From a checkpoint of a small audio frame classifier.
Data: trained on single English nouns, adjectives and verbs, spoken by a formant synthesiser in many voices, 78125 training examples, 41.9 epochs.
Rows from block 4, named by matrix and row number. Each number is 500 + 25 x the weight over its row's rms, rounded and kept within 0 to 999. All counts start at 0. Numbers have three digits each. After the name is the row's rms in percent of the matrix's.
# convs0: expand pointwise conv (model.blocks.4.convs.0.weight, 720x120x1), inputs 0-119
convs0.12 070:473497511474492471475521541463519460476504470512487475504522500481497479500507490489464518479441421531470526459503487452509484513493523482490519478447500518506465503486499503516471498533499523517484526486516501491500531513533511460485560487465501460533520467488506511539524476522520505526519469547518477520483488467500480466493495517497525518555479542511506502
convs0.13 100:518473507500467515512474502500497510501517506455575486521501525484443460481539507495506514517497468496467485500529484459488481526547481491558531487484505513497530503486510507490459482518497493501480488538501533509496511504471502459504472529476541504486491523481423482512490507531507471523524538501528497502543494528502502514455458430501481530510471492479518492
convs0.14 085:472492519473529485499483488503515533505483495473497539537475505513512486559490489482521509484503513524487514478563485501502475522491482516482523507512515537525464528497517525478539521493491478491492459499490557512504494500505510486459510499519533447506536480463505484477473455496441473497469517477527511543549482500505551454503510445477505508475500535489444502
convs0.15 063:480484505488472460528520457507509496470508519513524437483530483475496506458536512498480504522528476498498493504533504519509504464510467493521504529483507470508448525501505496502481531530439485510543490575517478514489497502468491476498466518494483496507480519463513529500493521529476496525450467475495532535504464531485501537485482480556529554511503522486534495
convs0.16 113:526520491528482498466488492478451489544496482456538481492486540504487515483561518456536524450533502553516524572467502479517489490504492509484555487527511498499526511531535494472437498499496538535449503511498509488474515514512490563479516515509474482486521508478490521488500516522524506495476511508493490517490492496491519527511459496484493506500504470499556500
convs0.17 136:491487454544506510525520503491475516537499497523511460465476481484514460487461533518479481494490515519537505538528536490526474450482544488510553483480521534513452439437484509481478496501481516513501506512490522483474516504518495520536508498455500500519499533464496528503485467465485470538532484529462506498522535484464494465516490469528482493489487495496458499
convs0.18 026:478542525500514507512519529501512521502548473492521543497531500499552497504483491497516514498470502550483504527505515524476492520494456505521488543463490489499440502440499536473546521494481466518471531504514503515570450529522517524458489478509500498486478529502475527469536526490474506522474484478536474525512461508504520479533529476530515522505532497482486506
convs0.19 007:507479511473509528501550484529556476488506487482508498461524510490469443539487506463515563471484490493497472505468469523460446437469524477523497507520469511542458510458457492492479493516517486514476522486514480491471488485518474497472502516499530524508496506544472502468497536480494497535521501518476485501512492514541491496489489500533526486500534515501467446
convs0.20 117:512564482469490507460475476549490497482515484534514485507511480502493497509473519507517486534539536484437542509508481497484527503508516471550495452446512494466505510541530516513451477477473520508504486483497479523521526471504519489554500523462497484535492529500436478521498518515500461476487518510464468511511489495478533507486477499508527527526497522480475462
convs0.21 029:542557526481501536515507503480484500540472540492465519506494482515483533520491503486469479474492446540480501553488471506505462489496491454491518488449478547499521434501460512518522507479491501481491516519497522506502447500489493526474483501502506509481523524506470539488474503486519456524467503549541489478509541489515485461499501543513515510496482474467476535
convs0.22 147:483514529442506493487490521541506509483549500468504474484524530542472481467534515475514497505547449505509471484475491493509501463478522510499504499504494468514483438477480502495486486484516490479477495489474473492525497486479503462474525513525467490525472526487544481490460492490548513488484431520482495447535502505477473539556486493460530502474507495470530514
convs0.23 141:495501498478517530471507499480517451543461501461497549503524494536465548509515480477484502498462521539453520500509478518526499493471476540482480481530452489470485468501508501508540472504485494505485471523508511504474442479513470487484565464500474484487538492476524528482546510517512471534514488431526496519511524470480498510508529521514506484522501491465481499
convs0.24 119:534517551536528522476483521514470534511493515485469517477496514497507443477486527532487489476486520530495521551536468521524505454533515501521493492485524534507504515518527483499524459512494455492447466512466530500519511481517518493532516503525478462496503465511458454484510510549523548445525536521480483502498514489482485478467542472511502512525508503504519476
convs0.25 107:493476499506523506489510473532485510523511505479536492455511465526480506535504549521469522498501507496461531454536471478517496486463466498546495491564507475512491451431548498482498493453494516473478500529492472486504505510484513522459500476509554486477539510452530480510513461494487489484506503517525503515526534467488513478490481499500524528503443492515503465
convs0.26 086:492468498491547495464520487486493479508539552506492511525446536505522533512537513466472496478497502491503489500505481474459522522489533471481464505510496527504507495487494520517513520563509509484514553428475468501470497540510481532489484513534500490529547481566496463493534498483446502472464479474500503504499484525489499517539489488477501518504542525516497476
convs0.27 080:527478496521493482467503485498535513528471537526541526507500477535514508502518491480510484480478480544522461502490473473506514519488543519529520502500470501480481514493485457476506510540548459491509498493521503523510571511472519477506509533521477474480510515545511517519501487473568511455542489486528520471519448521474438483542522486527478526494505474492509496
convs0.28 086:544560487475481517498488521493475528487513501513508496512476505497537474468504514531516536504504458508484492530499482532551532474557505470500513512466544484511509479519532544497511465521484505510485502494482473475560486464495500437517519479517506501537533501518504503529538448524507517528500509489489517512475471520507491468500513471522566516453486511519538500
convs0.29 060:535495514468484479477484508481538499535483524516481441457484486535515491530540510534518513491481514542500449515477514497467416489517487527544530522474545487505462507504485495540477481526478490510531492521497476493518507531502491495495475486500542483496466490465473498519529516512479534527502488510468504512522510505518503533480542535508529538514450525507533480
convs0.30 073:524486551492478489512479478517534494488520496505489495485521539505460496504530485474526501511500469501476476533504471500479448551499467496505472475506517546500489503464534496539528504528505544493527539482469493474502486542522494461439504498481486508490551488556473522475461487495505516527508512505533508478510466520470490497531493503469514486556504469536480444
convs0.31 121:489483505483518540522527517549525516510507514521457512540488481482489527510495500461511490485486500511526464452501472521477517486466442470495521504501493486528518514508521476502467516530485526535472468508520520488527495499501468489491477496498520508479558496502472481512525464489484514487532507480455492546488470465484541468496524529450487539444483543461474546
convs0.32 107:507526527501443507488466521460482479489491512507478492512475515524502507475500492506535504515515487505493474507501514524474487531507514549550479496508483572487562536528517510489493475484533496522506480503470482477487503466490472467510533501466479487519529501487497506512459530498453490496536483468484518526544515454518482493530543533469558526516480535467456502
convs0.33 102:510505472493519470533515536488537545491484511485518488513514479466507499518510512511520544482532480489539451536494482520451482484496491513505500480518524516473528507517492481525453527477494490524469480496448487466564519530500469537516562522488534473515496494483496473467498478459478520512521511479474491472470450474508489530520457519474546531473493516486495482
convs0.34 111:465504551506471520494496469537519494527501525514535458508486506465503534479511505511491496469503532480518456499479473493493514488471488502519478512489551438517480519489500533524481499465510490510493513514502466490523434508522450522493489490491515459473467499468528505480484552511505532494529486464520546512528521488444506506529547546460488516496488479510483534
convs0.35 119:491516504520501475502500531506502449476553521507506499542497461558461487495485456530485482504504516501500486457516493501505542520498468538488537419488491531478492487468491526509497458498526523451495502504470503542487519463494473474527482526507544449522529512515510510467454471525473478481525514518471509518520518514486476511510493504502475491529543505504530482
convs0.36 069:465501496495526499467479477479473511449515496484487436496499456536524491469448466515497485482484505500515516516522475491525485508469465467466486481470507452506502498516499532545489486493511535517538538468447485457516503536490482471458490505527553530537511500511505495499506500500541489508492495462469515474519539510505505525493463469503542481528530530491522528
convs0.37 117:522484465480483463498526502494533484505460527515494522504534545456531516503504470449475472490493505484474508487491534508464524547485466503480513475455464498516499510510470464501479554471519503526507505505489513498511544520495542513510501480480466496513443504512526526511517478464518512460496478521535476483485533469488524536526479481476478502417495486531502501
convs0.38 022:521518556462551472505507495480496454526489454505505555516542528494516513503481474490533506492531496486507460491504496559469489454487504549503507491492500488539479481496481501488513445528516515467472528492498483467487482503499488424520499508519481530492489478488478464514500482471491484562472504491509517501513478545490470483498498508504480447498540479495523497
convs0.39 101:541496492548515524475498541502491532485511453464528511515529472527395501488525476485492481495482508484470514463470511477500513508486496446483514486516474479466491497504481483476464502514479485522448494484487467511504496471492467477509476498487472453509511501522541490462541499502488512522485495485454514518510503487465486510540471539493481458471465503481477492
convs0.40 109:456475479503510487540493540563481583475460514506505479509518534503498516465487466437487494497472517461494469513484515481478487462545533496487465505529514522537461487516480499514506522496485509474478521520515497501518485528483515478518503492479538489458467524498458497519497503507487528482467497476513465549481507513487476479499531499519484507518480486493555464
convs0.41 114:503517523466510521470456524495504482453462524471517514498495500486468485518494556490484481478439514532527492475511494462499485473459501517459524504493502493521506464520509491557494492494480500480451481557497479497471518482489530470475536499520536485514495467556507482522447515473464506518508487524497496506524564464490502490528494478506497553526488500486512516
convs0.42 078:490480513502491475550473483485478475478486507522471484489496516449496488501514507493511507497448454537479525503447512474489468528484438524513491504482540524487545495503503472476489513507515478465487535483496494488506473524527518514562522496482500465506466552450481474534497497497461493461520519510519457491500471528486511528497481503530516560525488511550498478
convs0.43 121:472494489505483524547506471544460527500511505479462485470503473525452515526511449529500501485508488481470497507504470472489532506460492527529470526467500480489461488464483489461469467467482475514481506489517479479514459498474513517535544481519479512544498532493561511498506524548490495494490512548531507471470449512479529477527519496540485485523518525492512486
convs0.44 095:511513516510551532470507474496492477519555484501549501481511516512508487465493497497485474508497505524493500509493539555499473494528476496477525506506480534470522492471513479487487490508546532543487452502475497457469548497452469534515520519480492454497530472457487493482480503540532481502506491502515491471549439539483512534516487500492513495524532524522534546
convs0.45 024:483519507464467518502525505515506474534525534486492477518515483467511496508434495492493535493502511478473494481572489505519506528509533512499511471482484474448483549524514492494491470526512482507516485538466538486532481487534508492461486553477475465478501486520496515514523502516481523487501437462525505502448539554485518476541510478490463528521499501481524488
convs0.46 053:514472473538509503497495493494490514466476485442501487519518507503483491496565501492503499527534461517511469489532510527533482479493517497474526449483502483470481470474438482497480458483521525499508509495472516527503531505491507506530465479476523428481475520473534504496578512487494495508489449551487480495520497478496481536523530523493528508497525512525456492
convs0.47 144:467481496500507495465504481498536488489507499492483489464480487476511504514520485491497458507478485536488484503503532470481453494505475528555526493521506464547478555503493498519454515492502481492537458481509481513500492550532506448499449526522513508477476491425502519479450518532475487468514491538487548530522502529515528500480521518508481546523476486490480468
convs0.48 023:514550501509526489461490521506514477526497489553526533490500446500535521473488504488495465504491471514496498521512510511555516485416515509461481531458454499487537471501485529513468515479445542464491478480507530483533507492508487511525528494512485498531486497493465516489471469531518527492466487488506508508483499504497507506513510503507538519559536448527482500
convs0.49 020:514518527494528515503525459499474522457499479525539484486512475505520485476446518510519516492529449538490524479463452501496465460477470513520519526512504513499491525514471484553511547535525493466454512515505452493474442496526503488488496506464507528483514477485496505534486544521520480551535492488517474472519481502534527466498477519517497496484539498495458483
convs0.50 051:491467506521477555514527519521509476517462486549482504511500486456471480513484507482495500453480471488543523481508492547468536511484500470499478498543471529518544534491521476518513510460510520528512469542495490508521499538532501493478486500532485519512520468453519514508505486488473544533501525514516494455502497447494452520515547527464492518498473542467513494
convs0.51 085:448468476497490466474502488490505491491490502521531501511507509529521529514460501552532462481510477474468459461473476493486480472507519488529499498498527452504505544522494534498558503509482502540459504535469505561548467538496470486511480478490507479496523538446524519454479461487507501498487545495509467512538520499515509491490509495469501492492509526528469484
convs0.52 071:479528521456499501494524486452472524501493454532498504517556468520529486487463489491503493508512467516500476476507503468528465499540486498476474457518530488511481545488502478459478484531514476481468499526501489455465493482514506477509482468507493512499497527502494482480477508448512477490451466492461493511535496474539501531539529505460473501463568483458477498
convs0.53 052:463474472515470470534504527550504479471509523515555488498530499476485493470471472494475493485536497461523524525484507508522566460506498477512475497507472498491502495514513549502498544477474517454537485521483473520508534551458467532505476507491517532488558459491505478501532488504483506536526497533486502456506502497523512498520490500548515509524518514523499454
convs0.54 127:498527491502512472480517500524491524466507503527495529522513500492496489509499506522502511499511530488503510513503495510476446479512548486496449509504474467437553494571487516490459474498498515500490498510469513554493494529468522472501520492464481501514504523468491479508469519505462422439513489514492466491455456510526506500544510502550494485538488474512485471
convs0.55 109:511535512503523491510529520477531497524499502498489484533521492494484495529507493492488475523499465546504517479508485477494516517514486529498509433538513500543494455471522459504537539417567517459461510486458524519506499494527509529520500508479526482499516469463505484474488490513518462503484512551512478524518486503488480469556538476522529504526521488494490523
convs0.56 071:521489514485518476493488521470509483520480492500519513480524479514526491474498482512464528476492473486482468549481443516498492458467531570523493478478490478535481481474532508505485504542445494499523539514482536515441517501501458501493492507487496500452533513523527503470467548501479496502475519481503500529509510551491486562493469485507486460526490517471500458
convs0.57 049:484457471480451486521530550482531544484484468512506513506476518502470504526498494546469490472499425497541498520486527473498516468506520471508509513496517530488510512563495492540483492485477560503514523463477503515493530509480511506536561493473481486474508526472488519500485473473491498521499496510477536498481534464491468552487463471477531509514510488523486490
convs0.58 048:510500548483500475502483526478511480516504507518516495474523524486558508458496479499477526529535470507496478515459446541523488489482543542518501509481529487539467491517522498490488529555483532545512563492465491492426517503481485486525482470505473491474472483490509498508483513500520539489523524497480491473513493529515503520510464490456447471501527491496530481
convs0.59 019:543511537515504509509462492512484470499475532500459488519503591496502493498503487502488437532513460512487487533490524451501488517471460436521506489523499525487497477485492528504510528483452511522480492453502507474509523503480491527508516527503493461498514551532534536545501514499509485487493514511512476511473532451465449475487478481486504503483504490497511541
convs0.60 083:491503474498526507539494487498513541534497533479480491463499466529516503471506500448514533528472472503507455520464494502494526523479509515512507465515485481511490504541514511513468537489471502517467488453465482552486464468465500528471553510499450507502512506530505504452493508499516466487484537487452516513533431507495500482527504495509494521442485473466517516
convs0.61 017:527446489512562521505488501477485502489497477532502492482476497526544473496501507508489487506543485488474456460537503479505496482505512541493504543503483503522503518497472550482532554471505489524467535510516523498504479483514531521485516496542514490510488502502455479499534498454490490480501531491494526504545430590511474479461486499467500492479506515485492491
convs0.62 077:507489439471467485523499525509486518494518537467505502536501494498497491519512557486492533494485484509516458496472497496478500439515476496507493533500515472501544503520509510525459536480520545514507460463457473489523531533511505495483546494474535528474502504467497487481492487460501554499489510501461491502497494503469484567501473509485563541539521536505508502
convs0.63 051:533480511480511513558496502486485550468440481444461539503525488472523510471485509461515462544489483480464515533470491537527491493507514505481496483501542484480474501461518459527498486510501520511477516522530491504485528483483472484506498500492522457526485472503475485543513456489505506508554511504521449499492514492494499518480471507474518457551521493511445499
convs0.64 149:466451491505486475486497490528491485507495484511488444491534490500471472468493463512529506495482520486516498518458504487475486509473479499468451498509534456522492512527506543511484471529497535494492514497471517486508448536482500510512534465531530517436531527510552512462511537547521507533496485486522486475516511494471525493471512468543474536484525444497501523
convs0.65 128:497472510492522482488512473489521512490515522504540495520485456473519480498504556490464471486498509481476540500541509484488514502561541514543478480493520504471496500494498500494529499510497507526487517486493483509496524492475486529489473496477489513521496434466498498532545500529476510549554485551524472482494498461459495465540444514526558534491478532471512499
convs0.66 117:488477512464498547513572476541483487491484521508495493536502501515564492473518511477485497510522499483461473486511466523488453462506495495491479523471529478495446509497515519487496507504525500524484530531504478509490518494559543498428486506501440512516487486495501497474495496509525496539500488525518490469469532522480470497517518449503494541500518455491483546
convs0.67 105:456524497535493497484505478544516506491475515487496479472483507485533477483508525466545524522476492495522459502467476486497461464543517490491475555511535508517509474503538504523493498513469462542507486442472481477504477493471465509507497489499521491520469487487474462527547485468492502466543505482537478526506521515462550500449478504517520511490522503490560480
convs0.68 039:495496501525540461481498508475466520477502499505474479478508474497494513562522504424481524495448492503506479521482498495480430524519515524491540518535510499478517512512488488535474458461462511485526491513521491518517530555491506479508491490493518463459489504507475468517528507524528500508478468542506517508527519499550519563486501519503481537520521508484543517
convs0.69 158:566528490516492492512529491498536483479507488475513498524461504513504476519510480510495523464469481501503492480464516498506488520538524487500471513502464472519512488459497491511502544495498532537533518441436516466513474480506537504535497520465515521484507482516473526543477526491464497497493449531521508485510497533487489520516478528471427517453485505482502557
convs0.70 135:483526441472497524465487489587480520507492493485508478520480485528486495532500508492512477538507547505445475491505509533487500513494500526509471463512435536419487483551508509485487477469509503474493512504514504476477482535507510488472516489519507505509463505518475486467468526519498479475505498490482496490480499459500495528532559497521525499525520479526488464
convs0.71 145:547507497554552472466493493483519515485496545501500484484524493518482514476510462459512537492518513537501500513462513509514463507512520563514531466521524528544483527534510514518521494497495499530479500487455528524546496489471519501517529500461499516511511539501511472505450446494510495524538490493526453538508537495503519514546497478474480470482486492544507506
convs0.72 122:496558501525454477529518483511524463512518532482524545489446503498525489510507555531495524517540459491487474483491506516550492527472478514522525506506498517482494525467492478500477481549506500518517524486509499514524471530510517475460496545497505542535526504490561557518492526495487501507513464482507516516533437493513483526482517520485513510461503506474508539
convs0.73 207:530467462462526531480534499500507473517507500505529466512493505573502535505487493479512514504504513533502464488520487531513501513485516480474509483503492507489481479494535472494522490530535536425536517512530464489506525532524547545487439515516538504486476468483505473503477511488486481515523505435504532505523509472480476498458491489490483466508493535457485532
convs0.74 109:493486519463502507489494475554488522472522522488496466485487524451524510507502464492532504497473514467514476525524479462483527512473512510484475484495508474499476464468495548510453481536526536532517480484510491537475454498513512532481487509496525534476514472436486475492503560514471493468494430495460493482512496461470484488480506468504522483508541466499504528
convs0.75 138:461472518449481502484476516485532506464500515500502506505496530512464490525474472434511501495542534484490494461489541458483498494494455488512496494517485488510457500529497460507420488453529529457475518523499488504526537492501547515526484477477520508495515497509504536478468513471511519481473518522490477520484528508486496492525545516469525540464473483462513503
convs0.76 067:508490474493528465491522514489500514493503495489555496514544506533533530503527489471520528535488482496503526520493502532527495458485493476485431528500515523499486472497523500458464518477498501501490474551466532478509506495452455513483482472505495469444503526519497505458525503515515474498508457520485495467519539487578498520545503483480491497491490498479557527
convs0.77 165:490480502502516530488516470448465523499480516535514536483502510458539515468476474494525546501471442502547490493498481499499508486497478510495549441479495484569485506525519505509512514530482522514459493485453498490524476481465471475487503505478492516501505552507491503496481441475516492499469519484520489542485474491522535476525468500503454504465456528501485504
convs0.78 110:523501496509430505483471481533541490485476544517507509508493513514492476464533506501475492499493465469449497516496516467490502482495569521508509442513529505467516496498452514516431504488519515499519511473527502480491516500494450481493517520487472532519504523489532506530503480488491518470484531496461464514471496514429452459529501488509449506511506495484502500
convs0.79 079:496468481546514539531520517510496552509489500451557482482497467488508510526519506541498499532500466512499501497517525481522524508470443516515465496477537517500487499474481537540510522497515477495495510520516477490500476512519470520554439477486486502517510490545458489433548518514477477512503478531514484452493515488522542475544495487481504488478492489477474495
convs0.80 118:487492517492454476505530512520498505490504489523484554487524482546480493498512487523515496515540521522450500540494464499513517538499449501512527483508503492521478550504496526523497539535522502524449477521490502509444481530547522498520478510501507486476502535426513516490491467512487464510457497496523531524516496447518485534503554476489498497466527509468498472
convs0.81 140:492524493489477530479474518491518493481499463495521468504499498460492469496480527472462552511473485538513496503513517470519528524482563488497496559518511490515486470503478490509478483507496542505503465486578508497530486483497499503551507532464524463462537530542493527491465508457520507507494486498451484498500509491467507462498473472510530544476491452498474520
convs0.82 112:503481505514477492517541496482507519486510475557485504485515552486483462508498506537517459502518485538520522516485496470505515542512541493467465463513504471506500525506505476474513523516495524483499523505553454500492540519472489537484506478488557488505530508499477549515535512499458489471471484519493517484537510532517466501475506534470454446526479512477554471
convs0.83 129:451489520531510505491521503525471500508486499524483488556469477469533472498489480459498506433457487470479522533523517539509491501517548501481509495439513463471496492483475480513505519475510505457473495483506494504472458506483474520501489492480480453535485489550491498547494496518475455498479493531522557509494501509487510481519537523482472488521454487537497532
convs0.84 092:465518487494493488480459476511507483450429505510485494525517474494541497529509482508458540475517473495507544493531497496453507461522534474500540533469521518485500523493507500502467505480466503559526506488527490519514477505518496440474500471499512481508474510482491471523502483458512499459477458464459474516518506480478486519477514541509456532462481503486526491
convs0.85 118:449460521528512487521450472467520508492472488465515470527488488465525512521478461485497456493508505479463497526518525493535470484508571510516502521489521459515525500459520457479493492488502496497536489474443468513474523513465478493537504533485507509500530493453479518526481516493483487501522465499525536523513482504516507587530503515499473516503499509491503525
convs0.86 118:559508542473517511521497498516536485471502496486498487569496510496517475511572495503536514495484435500486453532543492475467504514513495518471515498547542491499487519505503481439473546502518496513512518503483515497446476542536497522518479507473481510485500482507491513451543493533524511503477536513497499491476503519513495476499545498524514500536495504479477471
convs0.87 105:498478530509493545478531499486478456504544534528482489497510526496451517481586564470497512498468491481499497514489540513497474487506474558483510518488484541485536543510526485467512520511512469506490539544485510501506495517485533464527481475472470482526507521490464532481487523490518508502476496494509468526494494482477477502494535545523495511523492534528463473
convs0.88 091:452486518525524492512479505519506487504540519478472503493502475518451518474511455519478502492462474518460457464480465492500489468466504513484526464469506560496499513511494512513472511560489487466485543467504501470478485538502511512500489502530450494555524515540482477489483451487502494504493513490509529510513472508503500482499482519558420495503508482493535505
convs0.89 103:500495500507478518518510520479520510526523493500490489514523503502522527498486519480526545469501518451526522540494517507521475475502487487518507492491516495511454518478483445492467545473516526553467503474507463470491485546471447502505458546509490483469456529517546514510511498506523499520507476504444506489496513435457517488494526451513474534537513507516536471
convs0.90 123:500489490515485509505457524510512501501516518515509492476516541502480490521489486497568491481476492498466520470524459504461487541502449503493518462507565486529521467466488488513508537487483544561552518513513489526469521524501517519523534519505508486467508489479452510473516565502479521500483478501499521501530460478492464470502546497493493454474523476489509481
convs0.91 078:520503479506549497476502478508506498556521524514471510514526517484462501519521552504492532534504483535531495495485521531502534486498544502519462501488500528512479490499496496483501506496502537483471509545526534497531512451442492465497548575448498508483526467525443458478496488521501476515533514487505507509477493489490498481470496512481530473457455500514518480
convs0.92 133:512485500494514530473500514486511534512558519461495512514513497498509551518502433564496555474481540468518468487503442484509454488512526510468510507507533486518513501501518514508524535507515528512506523450546512515487526484506530507492466514499539525501518528497513521501472475474479484537518507485569461508492538473509535495467503503472493495525513526489490478
convs0.93 062:516500528487535524472492513517489486487514496500472538543492536483524517530538482438503513515471472518479519460505505502439469524544502521507484481492444505470517505490525515464495519494471500521514539526476518529523478536536467524436521466494474497476499500509490497494498465477518469524548481479510520505518476512470522508476534505488463532522484488509476443
convs0.94 099:468524452454492522515540491459500486477498562505525509495473492527513485460526530478522469528509501507471470529486488508478534505516501508515477496486552444511516495520486523494516458492500501544463494527488489501451535474486466500527519508564511498456507487487464529514508476527515449483486479517515522483542445512479506541478490474502509515516486512496511500
convs0.95 137:526526548489474466484428468478478524546502513464488513480497536492503498481480485465461473506530512508469523505505498527490467486493519492529495530522500513481481486519472450510462471482512543484476516481480498522489508522505492503482509537501530497507507507473496517489539494528497491447474521518517534539533547518499505514523569514487492493554512470474553518
convs0.96 076:488512477504505514525506505487482455552530527488453510514499512491527495537550562511537498546522495513497488518535491511466507492487491520510504523518548474498501507481527543544477505487499540529488498509475510465450517518469508470484529469482500451471502519517497473503497505514509509507477513476453487520467486468489487482490482477481554550535444537478482498
convs0.97 018:493525559476465524495490521463483501477503517518525511503516464529522495467445487513483521488441469556467508492493521494483490500525488495465541495462494477475493489503477512520506514525487474533465542497482504497496429456529520480498516449511529500508455517504503554507531506502475514483486451480503472528513488509504503472518505472527494538528534534505514518
convs0.98 150:479511556506465528500497504464476505523494557520510506493476527499463534480478514521466489456523532425467482498494470473458479486499525518499527545499495496501538456500499509503477501489524451529507494520499528456499477498472521501498528519492482526514532454548503508484490509499505507485543489487520493502503495538523449519496522479463520555540522501528483516
convs0.99 124:494520492497499512437473513519516438543457484509486480517519518521520493531509530461497511496509553496464483451478488451505496467513509511494529505534506523510500512509490486494530496482499456508459476511516468476465491484527515456489448550457510467482496525531499505479467491495486461472531528513497460535521539502455506488498507510493517450522517494526491515
convs0.100 100:494511518508492510459512511513427484517464525505504513488523502518463561443504513510492532507477471484486466505456493484444477469481532514506509566484474502505471511488529522494504522513528514529498488515512536500535521508482510469581491498493494524494486532483547517484477516470533478481493495451513485508503503492527476476513512513494510534495529543480483534
convs0.101 014:502508529475524515537461452489489512552477541537491523511510531480506528505484503504502501462531467485489490500492491502532503483528522522529499499470453502446484476521513478489448510518552493486485498447481488538542490477507485495540494494493503518453506487489487497528477475482490524482477480458536484525485508499495508452547496512463502505449527489473436491
convs0.102 102:474513472526511484527479521498518476486494530516506510539471516516472546452494499490501445533482502477521510555514482525508562518492462474442530531486461473492536493483501500477470557487473493512458490485490506526489494503514488486503458525504500481492516536478487520515497518509506521476472493447455500489509453530579483509486512514510504490503469520522494490
convs0.103 019:497522492454471510494485487516518516511501488497462516484493520515474468517460500478446498511527477495525480498529537460537524498511444472481518497483482514452486456448487494453547496485517486502525498510463535521510516539486462491491468494501515506484520494464501522491512487465472528529539521502507482526505505457503499472501488506531501463423525501491499437
convs0.104 088:512503456533500485503462498523516489521515464502547514488530512492503474513537512454496503559520498491471551526514449512507471515438486485498472507479519485518493522481495522518469493474452504437488575503482511500458497511463495539484492497514508528494542497511505497515515497471502454490527491527517549537463507505491518510491503479485486474503545493473528486
convs0.105 128:530517537492489545470508503507499475488503468495518523516481519514513548498537501468520493496512498488483494542520479488485462508537449548534581483481555508515509488479541496506477517529492472535517465497517532476479507481473516513507473522507504473494457506532506548466491501449508538480495475517468484481541554501482470511490494525495515512504522527491467517
convs0.106 088:498520469505516499548515470531483477482483452500512499503547549522491464504558513532503512446486476500484527515494480516478488533536504524512492495516472474527496530478528500494506482514510497495474458491483469476518506478505537480476474538490455468476508469484467474515501493515500490500581549513489505544527481535551518490513498477514511498507547542508505515
convs0.107 089:510514543503503517492475520467487516492478468487511510528475518530431504464528512499538504446499513530491487472463506508487506526503486492512464507546501479466550534525513491542451469508498486526519482516544462515513447506469500488512501474540543538496506484467488517479507490498482487509465489496509517541487494490487495499553492545432494498510511519471487466
convs0.108 070:464510494532544500519478514537525468498488488531489496477518543494507497513492475477503510511490481531549545469495495514537516448499531523476489515478487487485473468528546494519505558481477489486478500529508478469523498512454474548538502539505507479519512534524481482471447477474517472484507479560486499498503494519531531461499501463520499486485516477545540520
convs0.109 144:508447504458537533492515494479526497507495508466453507503549549513508501468522504494493441504481525510499476475501499520554519470540531508484483475526516510484489503470503494472471472492517519481490517518485493488486488505459516491503454506487468519533529539455509481526518528482456519518527464500502479459527502485494513529502503492528550535485503436515465456
convs0.110 047:503520493470462534482528498482527513499520513479505508499492490481492499527471525493475504531504515530478469484494518479463421517449501462483509449468478490485483547482500475543529493482537481514459496469491542555480513484508493507487496479491485514568487512519519539495501539538505473510537509484473533486488526460542488482465518480509478541480490483495479495
convs0.111 110:526530490504418466543508485499480509504501535468523485513489510478463457467486487512476542541517490494521466539459460491529507560511481490494472498536496515497489479503498501485522532507503535480505500499515533500504490508516507480463453506508551501530517507504494443463520472484461516492516544472501479501515520476522505514490478501465541488555525486473526489
convs0.112 148:522506507469437485489434530466515503520543457492504478526506507458503503489502497526503491507528485523502462483467498463513469508522494491484513505488555527518529520521499530496459510503496523524476520510516494515506539457468452475504533479451531512515535487481488502499555476493508492490494478501481473530496500456487464509557462500487517530476466489511478454
convs0.113 092:522504537496501465485459509474486518541534545508463498466540505505473477490492513500519531497461481485498494505447507479526516560521516496505520518476508464514478513529558450524477515483515508492468521496509469448506486483496527537526524469551455483503502511492483492503467465446487528495520525514511503514494515494512476513539482475528470467471494460530487484
convs0.114 118:508544453498477531476514489457503446518497452493489474503473503517511529474506529499488509485522472508472499456492508513515491520471521515470508502514564488475471470496547542442481496509475526473489523483462511484461517431496462490489491484521507520481523503469507502554496552526483513480487503532531472539495513471465492487505504474524509514513458491506488513
convs0.115 088:521499468520487480521506477465488491506484520493517480476573479490516489469484545527490505506481534489485495508494486482487553487529545515502528433492487487508490527505519531507422503504496517512471481483499519508498526485471533506525486536474504473538441544535520540522476548532501487502524463530471474492489476477487461483505500480519499504494504519462528510
convs0.116 088:516523555481549477482497530505454506559490507478473445528526524512526505497524542482488496480537512496502475504506491535462492472481476532490521525486543478521481483447440471465544545512489502524494513528499545490510492475475515498504520500513521500519464532534492457477504472504497532507455510521498495462515488501510536545506489498502479528506507501466507494
convs0.117 086:536511560524473530439469503437485515477461534540512535500541517485511529465456494502519481498459523505490504533517470505512517501540489508484536499475488507457480480454523504470498532527539474517527492492503494489458509512476514506522478509490506504517530493531476502463497495452466516513489507473524528527504524485507518474509445477475535484508490516539491494
convs0.118 011:511506491477492552501469483505492458558493487525466496492520478459493496499478511523516504483520491454498481498506489481540458517498503469519500452532485498437486520525496489511457489516549490501478472444476519499528472508520456496511465543486474512498494522524480503532497490509499553487488473466561500491452493505468494481532547496529510493527476511473476479
convs0.119 073:522447504519501488463503517477459541470489513497442550497524483503528533551521488472527465493492495467505523488493468481523511486497537525495482508489485508457468504457492466523490496495511548518490512524492507475458481465512519499523492496432492495499494538495441445512485461505455533474524523460481502516479502514495496493481495522500458525485472481494498490
convs0.120 082:518485464504528535525544512525479514544486499479488486518500491502540491471520490476471510514503440504508514456540491490486537460516490507530488494466517527521494480483496495465499464424499460508485442512506467487479500501511509504501525511527479537496535498504534478498491444499456508518461470496524462480534536469503469497504492452493504544520518509487519470
convs0.121 067:498521491514514489484480560495514531475504539517512488469544500473485497478478496486509527476500482500482496513463518505485550531521532453486514495511460476492515519475495460500518498528529529535508519496481483529548489514506504529529483494484545567517546472482480526517494509436532481458513484496495509510519505512473531552522448528487476499487536493540506525
convs0.122 098:510539532567522540490535469510478452482517466513500544481493498462529519516497491523526495490510509492488487508531506470486490502509475487492531497512444520518516490500454456483515487536518485498528508502496502497506457495475497469547503538463469520508484488499459510517524535468539496478487505514479524499497470481490539467542552490453467521470479541464502513
convs0.123 083:455543478495516506490533521470519523494490523523520504502520496530453541514483486499502499552503495514512521484477486515503471478513516516532492546503475516494487455500528529517496517474484492461486545481533483465510508497512483489471517500542537466536525447500534464488496500459484448464513487519484531556514454500519537480483512515506464491475525489545535475